python train.py --horizontal_flip=false --num_classes=10 --activation="relu" --widths=[96, 192, 384] --nesterov=false --lr_schedule="wsd"
Rows from block 8 of a small image classifier, named by matrix and row number. Rows with one number belong to one channel. Each number is 500 + 40 x the weight over its row's rms, rounded and kept within 0 to 999. All counts start at 0. Numbers have three digits each. After the name is the row's rms in percent of the matrix's.
After each channel's rows are labels from the 100 images, of 14976, where the channel reaches its highest value: "responds to" is what is common among them; "peak on" is the class under the peak. Only what is clearly more common there than usual is listed. The data: seven-segment displays showing three digits.
# convs0: first 3x3 conv (model.blocks.8.convs.0.weight, 192x192x3x3, standardized in use, each kernel summed), inputs 64-127
# convs1: second 3x3 conv (model.blocks.8.convs.1.weight, 192x192x3x3, standardized in use, transposed, each kernel summed), outputs 64-127

convs0.128 106:491544480430463449466417479548483432500575485458523499543537474490434597427602561465417489451489477541506454526533419528516384493441437524517481522515509524461579525517455442532490528507450526
convs1.128 114:506402493551487447544598555498501458498464469514566432453623554491494467427470488588515508507470550498538441519487496488517551420588506474498481491459505476495505553518476396452443481581484448
responds to: the digit 3; first digit: 3; third digit: 3
peak on: screen

convs0.59 089:468457497537388419494579477486571447554471518484509489552492458504484525548532419498425519485561476448509541507464489520516389496432522553494473541486496451471481551561561517496530441605448492
convs1.59 099:503472565565544490514483486505508532516397576494437646519548463591509406461474502474587544547547466481507535469527481532501497538517498497502533514506487505496498504498505504504489552510521478
responds to: third digit: 2; third digit: 6; third digit: 5
peak on: screen

convs0.119 116:506465529527471470501488410524502548528489419496405478540533492483540471518531482488534531519480446440466537545545475545501528503465512495566443531517499512509494533513502466551495494538546427
convs1.119 092:450494506453493508509520575538530476521507544512494447470385500440636469527467510425515475504583483548489513514491518498488499457515516451541400529486509548472459451480501508490515502513450476
responds to: the digit 0; second digit: 0; first digit: 0
peak on: screen

convs0.124 094:427566448520455499542553514510469564514491501447514547521515483500454490517418483510567551523490496503474510489543491505501411506492501378462524499498557470447418504495557455491469491523514538
convs1.124 123:455530493508529601569523515495483457448530468518477518563505488568587492512550558482477460483501521491460484472492501485501449508531493586493448486531555478528516487452505524547489542509576605
responds to: white glow
peak on: screen

convs0.148 111:534484497371483482555488469489464490402490459549452506564508529506540508481543598546505510499514506513581486496482470576587432499443454443521503489542503536498399569503459491552476464500457509
convs1.148 127:499491483534496501531498467514509563448471526544448440528491489520509508461489450495454473480468486528518511504474486548499468470521492638496398508564494492503508522457508487469525493546504545
responds to: the digit 3; third digit: 3
peak on: screen

convs0.9 091:464479534379454417525547511476496439533494525507482507522490501494598528475542504537494539614619460486541497471512521496560472509547454525529441506540475504468426518481460563477514475535548442
convs1.9 071:500469527510448452509534526508500545532522505513550479479560558547493517483517478512475479491508483555527512559456547453478549589454496461561469527482452534510530529490496499515499474568526502
responds to: third digit: 7
peak on: screen

convs0.65 106:487485473562344447523527547517462496529503455547543513486474498527560446552484461523483521535511528469473499387530512526511522520471569538494482501463493490479465500503536546475605501547500470
convs1.65 090:490504462506519467480520503509537556567528513498445586422421504500507478518482515491622483476501491547509569544509566532545449497476530422479548440484576497494507463510539531516521523492471524
responds to: the digit 6; third digit: 6; third digit: 5
peak on: screen

convs0.20 080:538480548510423471492511442555498458536538470464436510439467487539483507456490477512530463539518524506461490468457482499503526528476573544525480565506532585525523484489501489459540448571511484
convs1.20 075:564570464487473554510549486501572498568488500514472515500554529478463459551535501522521522510525511452526497504471492538461412502449470509472500508510521557507507502638521535497552554533437513
responds to: third digit: 5
peak on: screen

convs0.190 088:539506516424476452541504619514450501486574429520459565489553522514457500498477515541474470537574563453574476481471449529506444494505527477449462470518550504466477520463568527492486451467482495
convs1.190 076:471518562490508479564537506550524513481473502480566513499554574529531534563507505510505522519489565525536490568455525548539535542496550517510513560450538598574582521467468549546523425529469445
responds to: third digit: 4
peak on: screen

convs0.150 104:491464515460508516596499476505469560401495404614484537513457495488509494503514469601455460570517510495465501492449542537515480478538486522521471558514522516495479483489534475569558447480424545
convs1.150 084:489449491454476488526472494486538546436460455498557560521579462521530516468569493477400484477443460485523505491478516510533503531523513492466604483502540491492490460482432466548528463393461527
responds to: the digit 4; second digit: 4; third digit: 4
peak on: screen

convs0.33 081:454542524476463452516489505467579480486524450493427497524509576485494467469392512537505492513450547527522508477444484472532474527517480465489377550498463524544519496481484594547489438501452564
convs1.33 109:506491463507530478455511515502547482544461465380478505507385404529512480478675503481444539503494512510545510453462513512466434470516497514450456478488468515506533453469492516550481478503544528
responds to: third digit: 5; third digit: 9
peak on: screen

convs0.158 103:439470480448541423563496534460478508566489469510472550449555524532551492517398498501542458506464562471496491504464517553470499528490549443495437506492481529506445507497514528530520506516429530
convs1.158 095:490544515573374518453502477538423544508518496481581480479496529433449489493472520570493512589456501539453528490594528498536597483487517561476491545483475564482538534540470540422491476521514478
responds to: third digit: 8; third digit: 6
peak on: screen

convs0.108 101:409489509414426478533497450532358506460516456507452528527529492578509508487643513484542476484525543478538499479462403483514404521484577431484499535461482502483558533507481495488433488573489529
convs1.108 077:505491486534444508465516576563544476478457493494587517528501477476471484549527462558432578534387477518534486520446477451481551619469503478481442484477495458478557478460448499421502506457455466
responds to: third digit: 5
peak on: screen

convs0.178 098:546507524436485418498564582483465504487545464477453497487624496485496473518445542537491540482464486519519494403521518552484510544514428435504460566549516518439435482523507603535471419471470478
convs1.178 124:521538498523479467477502578473466522491435519556532446517495455525525492523495469555517444486506463420482557459480460527460585482509513456462618471467495558532497534435499567468505508466486511
responds to: the digit 1; third digit: 1
peak on: screen

convs0.13 094:437474503536432566519542480513510536557530420482509468549509506535508512508434482530561535554471495470481465469417510524521441524498455412487444508518551460439405518552495510559517491496550554
convs1.13 102:467525471484514562535527486437519471534478495494465508569509532625539499464575595445512472467511512494476535444482544468502472514480473531514517480482494469544489498460526531527496581509514600
responds to: third digit: 5
peak on: screen

convs0.16 094:566459518403367446547469433524381521525510530488469550519503536563524525490453471538438524500527507468543418566478477487488467517515571504503546507505571536557404499507534514500487485560496499
convs1.16 136:474438505483397580443482455485455466496491530451523468520470411449507551487457560500491492583490543512528487425506489473476502463487478498515480501524479457478539469514475511491433422457448531
responds to: the digit 6; first digit: 6; third digit: 6
peak on: screen

convs0.153 110:473465490441511500548463486490407377512481444515456565521506501511457426528624523503456442453512547478481486470438446523545439499511573545408485490540503506509506489454507487494557524474460547
convs1.153 089:514501470524528505502442524483546509485493543526507517460566517500508507524461493491545550491510487491551517519537529501429482501503514483466445487494491512489531456587517531513449464474495531
responds to: the digit 3; first digit: 3; white glow
peak on: screen

convs0.133 103:447516510500412493502494587541526484517521487487472473446507474520360449484553554473542506523503470503505469532554489538484503541434444469496414486511491548466437501563504539518476455573479481
convs1.133 115:486457476516459532474527683486452547510516546507572465504514565470442506541480500506507481511488542519408511542535516508569506514482551566527498464460527523540530423462477523511565508484481495
responds to: the digit 0; third digit: 0; third digit: 4
peak on: screen

convs0.109 106:447513472449451505541511503584511472534519456442510531508500529496470482530473480506475503515465489470509489476493497458494415506539499469484468514497553456611432502520511527520514470502483562
convs1.109 188:509498496511569471547490546517601520577506564439512498494463498445486489475577509471492414396481547496435491491523481503487524456485473598541505476533388504490519471411530485512510539571456465
responds to: third digit: 9
peak on: screen

convs0.163 091:438522477405443380444465381549474455528512495489450601503486547541603454488546453529448482478527496478555488478447497455522470517476569496526495474529552510480458522511500537512430454536481525
convs1.163 098:530518550528542560496494512484494524522459440458461566535489536537490490551531485539410579548489421394472497464496515495523474542523504459488468504461452489511510543486503472524551537429457476
responds to: third digit: 8
peak on: screen

convs0.81 093:509526513476485465471481480520412541564476480501475471479480499529570567512485457465492514502494481426498580490421568508511396492528512589499460533555524535585469561518519494496492496512452557
convs1.81 078:509435424504493500486460551524472474527563488481527433447515588573482534480563515453573549421467447561519553518500502423515507528439515471615488541384423521504452483488592522508423525592528485
responds to: third digit: 6
peak on: screen

convs0.189 115:529506478436452501507504512499437545506531460540472513499519504485542501484505519551557518474500487576490511552491535459501473549502374477492445510506510486471569597531514545523479497514509486
convs1.189 150:520494552420497550415504515457426511546483573560527461563445519523561481490480498449505495432448509474457509511512450468526501536510528482505506524484506486517474513504556554494532456511497492
responds to: the digit 1; third digit: 1
peak on: screen; lit segment

convs0.64 107:520466515448474444517506542497464462535440435491418557539512516476469430498531464507510474526556498496503473542448564517495499497452478472512509497525530496570495497532498572467475447534439490
convs1.64 093:510444537545478495487491530464438541443451560502495447597508469548465550475500482485439559563520449373511532516505482503537471535516518483487473508523437490509453497473486472429473439404446475
responds to: third digit: 8
peak on: screen

convs0.71 090:474531541515439457497491543524475503488494493547492489456571451504486520514454483532535525512511479481506535501423478494493462497493504370474486473558519503432476550511525466528544531508516574
convs1.71 080:470491484527506483514442508546455548476472538543499486559547464532576518508468524477473499510518558481521517485554530440525408520534485503467476512549528533505418424463470498622456546447445615
responds to: the digit 4; third digit: 4
peak on: screen

convs0.35 112:540499481583487452524485473517496510486521482516457510519505500470563519532549494498511466516447513468375525432573508519477409504497497435500482510523447499549490504483502489512488489504487501
convs1.35 113:454549514435522570476465419541494449581563420543490499482531500510603470569528469397489546437498481485536472513487503442538468490605485514535480483474485534500523522532473573606488480522492493
responds to: the digit 1; second digit: 1
peak on: screen

convs0.169 093:516463500364455488570457386515467518529568527498431548496490514543445538421475493491519552564460454489502506534499434480551442508444503568441440530502471529494488577533445510550511504536528494
convs1.169 087:539459437517491477503510650490551561461490508483618508504513521505464491574545491508468511477477534494506508505496500518528464527450491521469508525538565484505518518472511483461515445543497515
responds to: the digit 0; third digit: 0
peak on: screen

convs0.156 092:465485520436378536496489439537437477526480522550463478502527502535513472535477519513390503524494474524443501460554518499547485523490513407529487489519496510510501486502501540501468581474516526
convs1.156 080:508499442533506492485494487518476479517495514524477453449471420470495485442517477450496529463512489475540490522583525476504442455571460550510552497467472461454470523543501443538552520462490475
responds to: second digit: 9
peak on: screen

convs0.3 101:486528490508517475516565557546558457541472409551508469499532494522396438473470466502570536494522523588508567505482467539501537550518449446480485513491566502463505540484534471515538451590539501
convs1.3 089:492600499463490528552595479482536520520515537532415488529534540534478557439497575548513489509559458478439522506497516506558427489466555422455520476542551476497478546564487492460574543543607510
responds to: white glow; third digit: 0
peak on: screen

convs0.80 092:494536517545411440544543487490489497510552447456427556495477487530514495551469471477473564552518536563544608489487530456497439526472565521455540542536493435465577509515502536511620449517505499
convs1.80 140:505497470508572494529471445485548487471469499482450488488540574490495455457464494496536514579509514545464432560550407527437481472491496602489474483468516340528466535517500463486426560536483491
responds to: the digit 6; third digit: 6; third digit: 5
peak on: screen

convs0.1 093:547567499514493474534466491516470394454496465414463554497459504490414479523534577459485523489532510506436483532477568530483431507439521502506468463459484536511501500492513495572464499518477498
convs1.1 065:491490480451485555467512526513525497550504532466523530439505508493503534485518529467511512519460556516600482552414490468523484465550500484463572498449466498495506524533449505600551484489511530
responds to: third digit: 4
peak on: screen

convs0.78 108:534517532463458552509510498511616506486556490465494507510554510525421521505497582588507472512438502561562524377397456500474461524473386417442511530518582490497530456502536495501533469518442447
convs1.78 112:518519493501486537479532500473512545516477495573494535467525446563534507515497516504540455422501484433437502444485512456463458522422475487439589504531467478474495490502520502466518523446437456
responds to: the digit 1; third digit: 1; third digit: 4; dark on pale
peak on: screen

convs0.185 096:497506513442396512548545450485394550481472466568477573523509498457472454501436414511442499549526476460531523467542440472509463578498495472518460563520477486439486519528465551514537438523540509
convs1.185 089:526462517581398477488500542447440468496489476503509425496538430563545474492475560540439553497453561453518459511505546516494514502547489553505436550444490493524450557484483500491481449522485482
responds to: the digit 8; third digit: 8; first digit: 8
peak on: screen

convs0.139 091:509526482504432607487526534533517447486495525520490443526512526507513405509539438498524498438532541439543447473488469461441511543473496491518551534513484472506422538478510530496525462522471499
convs1.139 076:480489495561476462451551498538507489565506502481464522478509563473491568491530530543520508505565518479469559440517507551514505426468464475431507465441464546486511571467468555566462500533447490
responds to: second digit: 3
peak on: screen

convs0.127 113:492515456488412471484502425491491423475479550479516502548504519483504462500550499505490406505546528487507481491503532465550479518527525535461509553478461545662544481484452576499521452507442553
convs1.127 116:497510480461579452487510511527524536608532422419483487465492498510493519483544484406516463536495527512541489473504486543474478563484499458474480497471445485441438463424445544408439513496480404
responds to: third digit: 9; third digit: 5
peak on: screen

convs0.5 107:499489510512462497557491555479512489529474502464464520432550487483298502516399539512547538413481536534462486498508503504461496482511528409490507544500512533437515552505511537484483493505552521
convs1.5 089:469604484489519538520441487535486478429458511544494446542538470510483453459483560569516477557478494488572484509534461474543528540499497472376523480468520448493510479504462544485487474524556499
responds to: green glow; first digit: 4
peak on: screen

convs0.54 105:533460475608414499491438374553552469547448489478437519475520516556497390520537523489494502509496536461567495462592456466534479506470547454530534507480532480558457522508545501571506472523465475
convs1.54 065:478532534511455582512471586536513566543513507497590491503482482464508475524532478522515505485536526551499490551453506529487447524514516469537427564504495508489512505481511630571500517470516483
responds to: the digit 0; third digit: 0
peak on: screen

convs0.151 114:462442470557464468537527436503520505446448537447469540472550487508647454489559486483533535511537500499518593529586448484528513414599487428529589509552497537497417464431512480517502482499541480
convs1.151 122:575522488518461469448493447506541487484417488487504458460522482535508464432470552455476477524541494511496470532492504589572391392581519437518598492570536410529593500505467494456530491484564490
responds to: dark on pale; second digit: 1
peak on: screen

convs0.147 117:489515561532427474499579456508543481496535509480501532489522467537385489516530452513499509472499512499494454482525458502517456487486528343465525537517531514478580537535520432573471473497516538
convs1.147 112:470498624510519500439441461448465489488541454536465476503441498537699527516489516436468479466470488512483472509511489501558485557476514397499490472520380489504479489547471452438488537483497514
responds to: green glow; first digit: 8; first digit: 6
peak on: screen

convs0.142 132:494525491496474484532551513510483525492580481503487626555478509487492484531445526477499484510498508547540692469490546499493417501455462503478526514492516483479446492493527490510710484523469497
convs1.142 202:474451511528558446512500482496529502485523523490428516437543499513495449434426500451582496543473467519465404532537455546497538492455495571537505444468544420511513505479436467427402534496470485
responds to: the digit 6; third digit: 6; third digit: 5
peak on: screen

convs0.173 116:453526501512491510556517466502449530450485474487473531481491492411417493509501496473595483530519492524555666523532414571494504479561497503497518490500505506520475473483518518524565444455540556
convs1.173 100:541487499507496499505446477543582480471420489435484417486562539531429465480522500470535531549559595546517423538523469522498496494535529545483503518578547420525547514513486541494550460499522512
responds to: the digit 5; dark on pale; first digit: 5
peak on: screen

convs0.67 116:495498488535442434525507526505521472525534529480474561517493505534398476452528493476548543506476526487407486508603457512493455522509508368509573499532515508478503504485517482540510505498517511
convs1.67 104:450554525434523536513425470477540472495517440526509505502503536503561497483476451371489516438466478502493469502515544497563493541515489509465437488474462516530519469475425483475520501511481515
responds to: green glow; first digit: 0
peak on: screen

convs0.137 091:509476464520360470540516443555438605539458438522460523530485564468498415516525442521555560542517516477556516421511550545542447510439535541465545492512500466565464478510521512512523454478530499
convs1.137 087:517463515472533460526530466433570490506500526496506522483443520494497528538490509502517497464485469421540522532533549534522464483530521392516519554501504537524472488523563431483572579522531509
responds to: the digit 8; third digit: 8; first digit: 8
peak on: screen

convs0.14 080:487549546516456514498526574508473511563495513562496574510478527499513436457472548524468508568517513449463502554418538506497487520434438373466452538477517515504452516465483542473572449531470464
convs1.14 088:506456467455526468493512536554547497498497514451474477481424461432443514439561545510581517469550478520516505580385509489504464520492527443444517451504506487500472537513492474483501496524470446
responds to: the digit 5; third digit: 5; third digit: 6
peak on: screen

convs0.87 144:511507479508496507500572479487496489500473558434425521437530515489408428544551493484556445452603508513542542502531518487496458442575445343472540515514520488462503482531513575464508470501527464
convs1.87 133:530515577516448470473579531520518514476453480486454533518485395576488487430489498559489521548524488497506449538493444511543544517550484505522516486526525478494507527520493484409495448507529498
responds to: first digit: 2
peak on: screen

convs0.122 097:497528537477462495490536561480526490527528483546659483505620488531425510546427481485502525442477510521505494495526401534498455471445483509495486533532475450453536482447546503523565520499553539
convs1.122 087:473479508516474540466525470483505513420554431481403565553536592528396548524509491414470511493525460460461492503490469496434487525454451474466565485515543441533440509491599449518555580401456504
responds to: the digit 6; first digit: 6
peak on: screen

convs0.104 111:462539452522412501470489487510407431501451487546517500508512542491571562517481490516472486472511508538551475491531449449570462502453375544534456484509483501357511533503533500498476492519470531
convs1.104 103:523461534476412449517465509499472510516497576567556486561610468456450513499490505472505507487525592483475507502573484531515549487467494429555615527581453485488526506526533546438567474461551490
responds to: the digit 1; third digit: 1; third digit: 0
peak on: screen

convs0.175 083:516438450420445441522519537604453483459495435413471525482459510507467421546402513536528485473467563451534530529462479497522418498505506516466468536527520540550406507510547517538477492514440491
convs1.175 142:505550377442540512467519491463547477518459487381493574510479587553468490494603479544465467536479471505472522484456495486467502505466493552564471486437564568491493364488510520491480526493534525
responds to: the digit 7; third digit: 7
peak on: screen

convs0.60 090:529517518530499484526476447522471568494573493502558520463501511460483482517518479524496517489471527459574513426453483455491448472475494504480504472511459455548484499508548497536505515526470602
convs1.60 066:522558472526466460571499461492551542539478446458523503577502481504465543539470484512491549628442421482501522481441467626520523527498549499480521575611474515542528542503491416542511459525463546
responds to: third digit: 9
peak on: screen

convs0.143 097:565492516492506549596518408553408505534468454477413450494555529463536510479403505503469541541517416506484521536479514479523509527524507554490485479507529521442438509454582505538521525533533549
convs1.143 065:463512513467514509500474561421475489503505533539509514496489477537533507516463528478570507495559514550474523481481466448519503482475517439543503535500521527433499449611585484491471504576503544
responds to: third digit: 1
peak on: screen

convs0.49 104:485503556393475514531520424518394409511552450479409561519527514491448510498568520533529443467564473508521561491511467475565419498503465530471485491516531506467487531511530512498512463544502485
convs1.49 093:505455464544437468541493593498528535476510596483604487520464560508512531470459481523557481475591637516487486553473508488506626549459524511550502548483465569514522538461548501554524490540600491
responds to: the digit 6; second digit: 6
peak on: screen

convs0.117 100:503530521441483478448508497476489553485454433573524564526500500538553507488474465504487453477486473491552567486448491543491472519508517519511511493496534512470404495440585510511638488488446481
convs1.117 107:503431482566524471493523517547520574501497525523503543455497405597481549503474520509574508492479443503476485505521512529444512519452498488382556398473517464519520466469527461383440518413475500
responds to: first digit: 6
peak on: screen

convs0.188 104:529507471558506475486456517487572532532423458502472510509553507512518518503471445529594488480538520499565506484454454524464494492527515443501477497525485511479437548507523500474478533559479478
convs1.188 102:494503480563484519503471527492537504514514539526471497530446547463492536486490494552535532514478504456511559564479494476570503453494445483509543446486579458519538480477446453551507516478553543
responds to: the digit 5; third digit: 5; third digit: 6
peak on: screen

convs0.140 078:552493531525390455483536531515465550480480538479479465566569543626425449541474427526528475532469552501426515499451486446519478470494555453520527497517479462530516531490522554523513486507451558
convs1.140 085:540529486443517596456562521537438483525567500524497543515490466483489462480520475499499530533531540448463474488524483491464469428421517529496475493559478542477505561479516562527482456467448465
responds to: the digit 0; third digit: 0
peak on: screen

convs0.12 117:478506483486473480502549506490477517537501463450463517487528494447490425535520522465510477456601505514537471442534508531486481512561498384489629528533513502499491511485521600537450463516503526
convs1.12 086:567514535495489512504568509529505490444518508454476532470473478499492545519504542540483607508530521539566533578494504537514523501513513472516561497487514536467562560508454502503529463482595479
responds to: the digit 3; third digit: 3; second digit: 3
peak on: screen

convs0.63 110:480490501526512486476488529519444473413477506455458430457451502475538494500622453540514567503507491463487509495591425546490544417542505424552528546514498522555475514461522504533468502471534445
convs1.63 084:520474477507537498488431512500477496552501516494539497502471522543521477469496506526471502537426469577419504527520493610523484482595521467535505485492475491456542490473437485492439495578504456
responds to: second digit: 3
peak on: screen

convs0.50 079:491482457474462529507505461517544396576555489483420508547445540543506539514424556543501466485510516477513509506470493521521406522505547519484506511490556502587478498492495503506520490500395556
convs1.50 137:485476512452537518496534529515511450498486542393441522515366495364524525493633454504489499443527509534536500497490498451511521461558518537573481507485498472485521480450492490490502507585496498
responds to: the digit 3; second digit: 3; dark on pale; first digit: 3
peak on: screen

convs0.157 092:429522551500521520437478519527577518533482462511426555513498505522510444454429571540540547603543581508496542485459440539525424489511579456519475492485511562539330499506461537524477473524494460
convs1.157 102:568540430439586486495475503468537488480512451521430508582502547476508491494536548490539457468531497537442496503521497488402501478489557557502464476477538479517405401549567496538517528594486551
responds to: white glow
peak on: screen

convs0.113 110:486535513566426414493521470516481425444418526564498501475483492512638511479553498529543506558525508511514559532633490530527586494530527468587482494512501506514459481512513492444453500506466464
convs1.113 118:523479412558517510486452498512506534478498456410532419478494519490431509510548530477447450429552465530503492458477544579512422490542489509523492532461541470488543433445464472479571511522552481
responds to: third digit: 3; second digit: 5
peak on: screen

convs0.11 102:499515537481463541486535560512506474526490498456486503548568495429406461556454473449524516413513551473472517455445497481517448469501490396540549559487547554484523497495508539484531507533507493
convs1.11 085:497487528505472558476539489448511500496545530590456561491442458596626479548486481504477476464481453465532484558482557490502507505486509477458523498448511417517524463529498402555542528471589502
responds to: dark on pale; first digit: 6
peak on: screen

convs0.4 088:532485471541370473526464561503556537500489469429508517485520492501487439530527475517520536429469518485460456524468500459583473511531539463494570475576504490417499510491562580540433496528470557
convs1.4 082:513484506585469464453447496459455546479483536515449520526469497372542465561455479477534437479514540541508569520540540515504510472506502473527565472494476580497530467511569492524555450504549472
responds to: third digit: 1; third digit: 4
peak on: screen

convs0.95 103:511514429484507480461535481504516505518448466506486459443540483502519482501461474486522519421538542466523492533540455489571519512446457352503554506543484490414411509483547548505468480482542426
convs1.95 085:489561488451451479535458527563455507466434577468545502498485438466539503476453465507484532527590492469528490537495497505555437493521529466528506554573474505488493541476491533593485419549576486
responds to: second digit: 6
peak on: screen

convs0.171 116:517477519485464464517469469495480504476476438471499503465505486498476494483503470512500499487471506456515555474679435554493597455630452556509482503489510477505428471468470490453508398485501448
convs1.171 182:498465463481587494482456455447443475434483492440481438509459497493493457531510464469478469510484490446477483473616495468536574456525505553503544479490489442476410497490431496489460502500523412
responds to: green glow; second digit: 1
peak on: screen

convs0.51 096:499511471528446534505557490481464565518538529500500525537485477536489530460562525517537525516534495429506515609465493479514454449518460368510558469492531516451521537544539475569482493512501462
convs1.51 088:548468501500464438520473537580522520498490491488479484495466387500502482583443500448467497489505538567545517543512502559513515438532486460517534568539471430529486511446405406478515470467469498
responds to: the digit 3; the digit 2; third digit: 3; third digit: 2
peak on: screen